From a checkpoint of a small encoder-decoder image transcriber: decoder activation gelu.
Rows from block 5 of the image encoder of a small encoder-decoder image transcriber, named by matrix and row number. Rows with one number belong to one neuron. Each number is 200 + 20 x the weight over its row's rms, rounded and kept within 0 to 999. All counts start at 0. After the name is the row's rms in percent of the matrix's.
After each neuron's rows are labels from the 100 images, of 14976, where the neuron reaches its highest value: "top examples" is what is common among them. Only what is clearly more common there than usual is listed. The data: numbers of one to four digits printed on busy colour backdrops.
# fc1: MLP up (encoder.blocks.5.mlp.fc1.weight, 1920x320), inputs 0-79
# fc2: MLP down (encoder.blocks.5.mlp.fc2.weight, 320x1920, transposed), outputs 0-79

fc1.562,093,201,199,223,240,179,240,218,164,195,237,163,205,194,197,187,209,202,226,195,203,222,194,224,198,187,191,197,172,199,201,183,237,226,210,208,213,192,165,199,181,186,206,212,236,200,184,203,194,179,239,152,220,194,184,186,196,164,197,208,202,214,192,215,152,205,195,250,184,207,220,229,185,231,211,216,177,188,214,204,222
fc2.562,081,198,229,200,211,249,196,212,207,212,211,202,174,185,219,193,202,179,170,208,185,185,211,197,187,218,199,198,193,205,163,234,196,153,194,202,205,148,169,166,201,183,223,221,184,183,216,204,184,199,169,191,196,190,211,222,219,207,203,212,218,166,213,218,199,220,185,220,178,229,187,212,217,184,186,189,239,191,213,242,207
top examples: length: one; the digit 1; last digit: 1; first digit: 1

fc1.479,103,191,193,187,211,246,218,192,177,229,198,205,164,179,190,218,202,218,220,173,203,202,235,174,200,199,180,226,195,185,198,202,207,212,209,205,206,208,213,199,202,238,211,159,214,217,208,160,217,188,215,168,218,223,202,196,219,190,202,218,203,152,184,175,186,182,175,231,184,155,205,229,248,204,208,194,192,190,195,172,221
fc2.479,108,208,209,229,220,198,203,220,222,198,204,175,203,174,192,219,202,212,207,211,227,222,188,220,212,164,220,205,212,183,214,227,194,204,168,196,183,189,216,201,192,199,180,188,181,182,229,186,195,198,183,197,183,167,222,181,163,189,199,215,193,206,187,198,192,197,218,190,208,160,212,188,198,200,179,193,196,189,215,201,201
top examples: length: one; first digit: 7; last digit: 1

fc1.478,099,246,173,218,178,195,216,210,210,221,211,202,210,217,183,236,187,207,230,202,158,157,200,226,217,188,243,187,231,234,221,200,203,221,201,205,200,208,218,154,176,214,201,199,198,198,213,164,166,223,172,204,201,211,188,182,231,183,194,206,195,199,194,179,232,229,225,219,196,213,222,208,188,214,193,224,197,217,220,201,214
fc2.478,076,197,179,213,181,201,193,173,198,176,215,213,215,233,213,177,199,227,206,189,212,203,219,195,196,217,177,207,184,195,179,167,179,179,205,192,207,160,214,212,213,188,178,207,217,185,202,201,187,201,161,241,219,200,231,198,195,211,150,168,197,200,193,247,226,151,195,190,241,185,216,196,186,198,222,210,206,190,201,226,192
top examples: the digit 3; last digit: 3; first digit: 3

fc1.623,101,223,199,177,209,187,216,228,153,196,205,201,226,217,243,198,202,219,213,252,147,216,247,179,193,174,214,191,210,187,201,197,222,207,177,194,201,227,192,234,177,200,209,190,222,207,205,206,191,158,203,188,193,195,199,217,186,195,199,200,187,165,228,211,214,187,167,232,162,186,221,206,216,202,213,227,233,186,200,225,192
fc2.623,104,218,190,180,221,182,189,203,173,194,189,211,203,203,201,176,194,207,187,229,186,260,182,196,245,210,185,201,212,207,197,199,236,222,193,208,214,194,186,198,246,187,198,192,220,222,187,198,219,222,204,196,218,211,231,207,222,189,218,204,198,196,199,220,181,209,219,199,211,210,223,220,235,208,176,216,238,238,203,203,176
top examples: length: four; the digit 1

fc1.656,102,224,220,157,206,139,191,211,175,238,160,191,214,186,187,210,195,191,201,195,229,160,199,203,215,169,185,196,212,190,196,213,169,205,221,189,213,218,211,217,187,204,216,183,215,194,171,144,208,199,221,213,220,189,162,187,180,208,188,210,190,182,191,178,212,193,173,186,188,187,207,221,198,212,176,227,200,218,231,192,238
fc2.656,099,186,188,233,207,217,207,232,142,179,229,212,193,190,207,208,216,169,232,183,244,213,203,191,173,200,208,206,202,204,175,190,222,179,206,214,202,211,201,200,169,213,169,194,184,146,236,193,220,184,193,223,203,214,213,218,154,203,185,181,215,191,208,191,200,169,216,216,175,206,201,194,156,205,206,222,198,204,209,187,182
top examples: the digit 8; last digit: 8; first digit: 8; length: two

fc1.370,092,193,203,204,185,180,181,193,224,231,166,205,186,229,194,173,202,192,162,171,188,155,183,169,215,219,229,194,222,236,176,201,195,218,218,215,196,196,216,204,188,206,202,197,188,205,222,210,238,168,222,174,219,188,202,178,206,230,187,178,206,205,188,176,206,212,217,208,188,229,209,213,196,181,179,237,174,188,213,197,206
fc2.370,092,195,241,210,211,205,212,188,219,186,202,162,198,182,214,216,227,167,203,175,215,176,222,216,195,191,203,165,189,211,232,171,184,180,182,193,190,229,226,219,223,235,214,187,186,182,172,223,207,184,192,202,198,205,197,193,188,206,187,225,191,174,199,217,223,182,189,204,198,206,203,163,185,202,210,213,224,229,216,135,213
top examples: the digit 3

fc1.683,097,213,208,229,235,216,170,173,204,193,198,184,189,204,193,163,225,206,191,180,225,194,218,196,186,166,139,189,225,164,195,194,240,169,213,205,196,175,188,183,186,179,126,196,190,230,176,186,165,233,206,191,200,220,182,174,201,169,199,210,191,198,163,178,167,237,150,202,210,158,229,194,164,192,200,191,213,211,163,202,170
fc2.683,109,237,190,160,199,156,230,212,207,217,204,222,204,172,186,202,196,155,217,174,202,184,170,228,207,232,187,203,194,177,240,201,154,206,204,188,166,186,190,202,184,159,202,229,191,205,195,192,188,185,168,205,200,229,209,186,160,207,225,193,219,183,209,166,228,190,236,187,201,208,179,244,159,216,211,204,143,196,219,169,206
top examples: the digit 8; length: three; last digit: 8

fc1.97,103,195,204,204,179,181,217,208,178,210,220,217,203,202,183,177,219,211,199,199,225,217,177,209,196,201,196,186,220,183,197,157,186,194,189,209,177,218,203,227,229,178,194,205,199,208,208,213,217,186,237,202,204,208,220,182,204,162,217,182,226,222,171,186,188,216,201,178,219,202,200,194,206,202,198,192,188,215,217,203,204
fc2.97,113,188,221,193,196,224,188,187,188,186,189,194,179,198,209,213,199,192,181,209,173,204,192,181,182,196,213,213,189,190,203,203,199,213,185,214,226,188,190,182,232,202,222,172,184,171,200,208,228,187,197,179,192,206,247,202,247,198,205,196,216,229,192,231,210,219,223,210,209,225,221,225,248,205,185,195,230,214,200,192,196
top examples: length: four; the digit 1; the digit 7

fc1.411,098,172,198,182,178,185,176,190,185,201,225,185,151,212,196,217,205,177,199,139,194,181,211,253,240,210,256,240,226,191,200,184,198,230,191,147,206,200,193,210,224,224,169,183,209,219,194,188,196,221,220,222,212,185,205,202,206,189,195,181,211,189,193,197,189,195,188,198,201,222,209,181,240,204,217,185,201,172,195,211,201
fc2.411,084,201,186,217,240,199,212,234,196,181,201,195,215,245,208,191,219,200,194,218,231,233,192,185,181,178,193,188,196,200,222,206,207,195,192,221,227,180,195,196,172,226,194,206,204,190,210,168,201,201,187,211,210,175,240,229,152,198,214,220,200,198,204,185,217,175,192,178,179,212,153,230,182,198,179,187,164,185,188,153,214
top examples: length: one; the digit 2; first digit: 7; last digit: 2

fc1.544,092,204,209,196,184,177,162,209,198,198,204,231,208,201,205,193,213,208,200,231,177,211,166,192,233,202,180,225,208,202,207,205,202,190,223,218,209,207,207,182,220,237,169,176,175,209,202,217,183,236,226,183,194,191,210,209,192,222,195,177,168,238,179,219,195,181,187,179,205,207,205,211,180,181,167,200,229,196,174,224,216
fc2.544,085,201,231,211,210,201,204,246,219,217,196,220,231,192,200,176,190,214,246,188,205,185,182,219,176,187,218,201,214,201,222,179,219,184,189,204,201,213,207,201,208,225,205,221,221,220,197,174,210,199,180,212,223,250,201,173,141,218,202,226,177,184,200,172,216,180,192,166,172,159,172,230,213,200,222,240,150,228,207,189,204
top examples: length: four; the digit 8; the digit 4; last digit: 4

fc1.242,118,194,223,199,208,174,188,201,224,236,201,205,204,200,221,208,190,188,221,226,181,191,156,192,238,189,206,206,191,233,188,206,182,189,201,195,185,214,196,188,205,178,189,198,183,193,195,174,200,176,247,201,173,203,209,204,203,164,168,214,180,199,195,198,209,204,184,162,168,201,187,209,168,225,175,171,203,153,206,214,209
fc2.242,142,182,238,204,210,247,187,184,197,225,200,210,222,181,201,193,163,192,186,210,184,172,168,215,199,189,186,204,192,210,192,218,202,216,208,222,231,199,239,212,207,178,174,198,200,176,166,198,201,207,169,184,242,178,227,203,204,194,228,199,221,193,212,239,224,190,198,202,200,202,205,172,203,185,209,171,232,201,194,204,194
top examples: the digit 8; length: two; first digit: 8; last digit: 8

fc1.590,094,218,205,193,226,165,221,195,200,215,166,204,201,180,170,206,213,187,206,181,200,191,200,216,234,146,185,209,221,202,189,209,217,151,242,181,208,196,180,205,170,176,219,215,218,208,206,193,187,192,214,267,195,243,212,221,187,204,201,221,217,202,191,175,202,221,205,216,251,215,204,204,168,179,203,186,223,195,205,172,192
fc2.590,069,188,233,192,194,155,210,233,201,188,181,200,208,205,195,240,216,205,219,179,209,225,164,196,187,200,208,236,210,196,186,192,159,217,213,202,223,179,185,215,185,212,152,218,195,155,190,200,174,192,154,213,173,202,220,184,167,197,197,197,213,213,203,193,171,143,197,213,165,180,208,194,176,223,212,169,165,191,177,204,208
top examples: the digit 8; first digit: 8; last digit: 8

fc1.438,102,190,161,222,222,214,189,179,203,207,205,180,195,198,206,170,196,233,153,198,184,182,209,220,191,173,201,200,208,158,211,167,218,242,192,183,178,192,207,210,161,193,185,172,195,211,167,213,184,206,205,180,183,195,192,212,198,220,224,190,178,213,172,222,158,177,220,152,232,260,213,226,194,183,205,235,205,194,169,180,168
fc2.438,103,179,192,206,237,215,211,189,181,178,222,199,183,201,197,170,160,203,210,186,187,200,204,210,195,186,218,174,196,227,203,187,157,208,169,199,230,210,189,185,196,199,206,191,202,224,193,211,197,178,229,219,202,165,223,169,185,206,235,244,208,155,216,185,195,201,191,221,215,198,228,170,172,180,182,225,213,200,237,192,198
top examples: the digit 3; the digit 1; last digit: 3; last digit: 1

fc1.101,112,218,181,221,231,172,221,212,185,181,221,252,226,207,189,214,206,188,195,240,211,214,202,200,208,156,217,190,190,168,183,192,175,209,184,191,208,184,159,207,191,158,198,236,215,202,216,169,184,188,211,211,196,212,217,222,218,201,168,180,224,211,182,158,176,174,219,199,184,218,193,206,205,181,172,204,184,212,219,181,198
fc2.101,136,180,195,179,210,232,185,183,177,226,173,213,192,227,219,218,158,177,187,194,182,189,213,179,208,206,207,230,195,189,206,198,176,179,209,196,212,160,189,193,188,177,208,198,183,208,166,213,200,197,212,241,190,181,186,193,188,183,156,187,203,182,199,227,170,189,205,188,220,198,201,167,202,178,215,154,174,199,195,203,223
top examples: length: four; the digit 7

fc1.292,097,175,211,192,177,178,200,194,210,207,194,204,198,206,210,218,199,178,209,203,196,212,175,192,154,242,214,213,200,205,214,172,214,198,186,180,240,176,206,230,210,190,186,206,191,207,196,206,192,194,215,184,183,211,207,214,162,238,178,193,205,234,191,214,214,197,193,201,223,212,188,209,202,176,176,213,238,232,196,179,192
fc2.292,096,204,238,193,168,186,205,167,220,210,195,205,177,209,181,200,195,201,181,204,183,189,221,188,221,211,203,187,219,188,187,196,228,200,203,204,182,177,212,180,233,222,210,190,183,235,211,206,233,219,205,203,213,183,210,172,189,211,214,200,196,190,202,211,173,188,196,174,225,220,219,192,153,187,189,215,213,192,227,201,226
top examples: length: four; the digit 3

fc1.653,099,192,239,200,166,218,220,212,234,197,167,155,227,226,195,211,205,204,186,182,199,250,195,201,180,207,216,220,198,238,186,224,184,213,183,193,204,227,171,228,212,193,229,174,196,196,179,217,204,224,177,162,204,182,202,185,237,196,204,208,207,223,191,235,200,219,192,187,188,190,172,185,192,208,179,175,177,180,228,196,216
fc2.653,109,189,206,216,213,200,217,193,191,210,212,225,177,202,194,209,190,206,185,205,148,173,240,200,186,228,199,207,187,209,175,173,193,153,178,203,204,204,196,202,168,199,211,223,202,258,192,197,203,201,207,173,213,220,138,204,196,183,185,194,210,215,206,169,194,226,188,223,217,221,215,212,230,215,199,198,216,203,174,260,209
top examples: length: one; the digit 5; last digit: 9; last digit: 5

fc1.197,101,218,179,215,217,173,175,228,172,199,197,175,177,193,221,203,175,175,190,222,219,199,187,198,183,182,207,199,180,180,200,201,242,203,222,226,202,216,197,198,181,199,223,242,219,225,212,156,206,205,249,189,228,208,205,195,210,204,179,227,210,203,206,182,222,179,199,210,188,214,206,211,191,241,204,231,196,190,174,187,190
fc2.197,118,206,177,195,278,127,196,221,207,180,201,215,207,200,204,211,215,223,226,194,200,199,152,191,208,183,208,209,203,206,208,205,223,204,209,189,211,209,213,193,199,187,221,201,207,220,194,187,196,205,208,186,183,197,190,201,190,219,216,209,165,254,212,208,197,191,193,193,204,199,211,186,193,184,195,189,170,204,192,186,208
top examples: the digit 8; length: four; first digit: 8

fc1.130,116,194,234,182,224,180,222,187,196,213,217,207,191,185,204,163,192,240,165,161,196,175,195,213,169,230,215,199,204,189,168,199,202,207,229,225,219,212,191,191,193,201,200,221,243,260,186,183,235,190,188,173,217,199,203,203,212,210,170,197,170,190,207,192,206,224,225,230,191,185,188,225,223,191,206,192,169,187,218,189,210
fc2.130,117,194,234,228,173,203,181,180,205,190,196,211,183,181,193,216,152,196,203,217,165,185,197,238,160,204,191,175,188,208,225,217,188,217,200,188,205,190,217,191,204,176,218,144,207,181,200,176,188,201,180,203,197,194,172,199,166,191,209,203,214,190,187,180,216,208,193,196,231,233,216,169,165,237,238,214,206,198,190,181,193
top examples: the digit 2; first digit: 2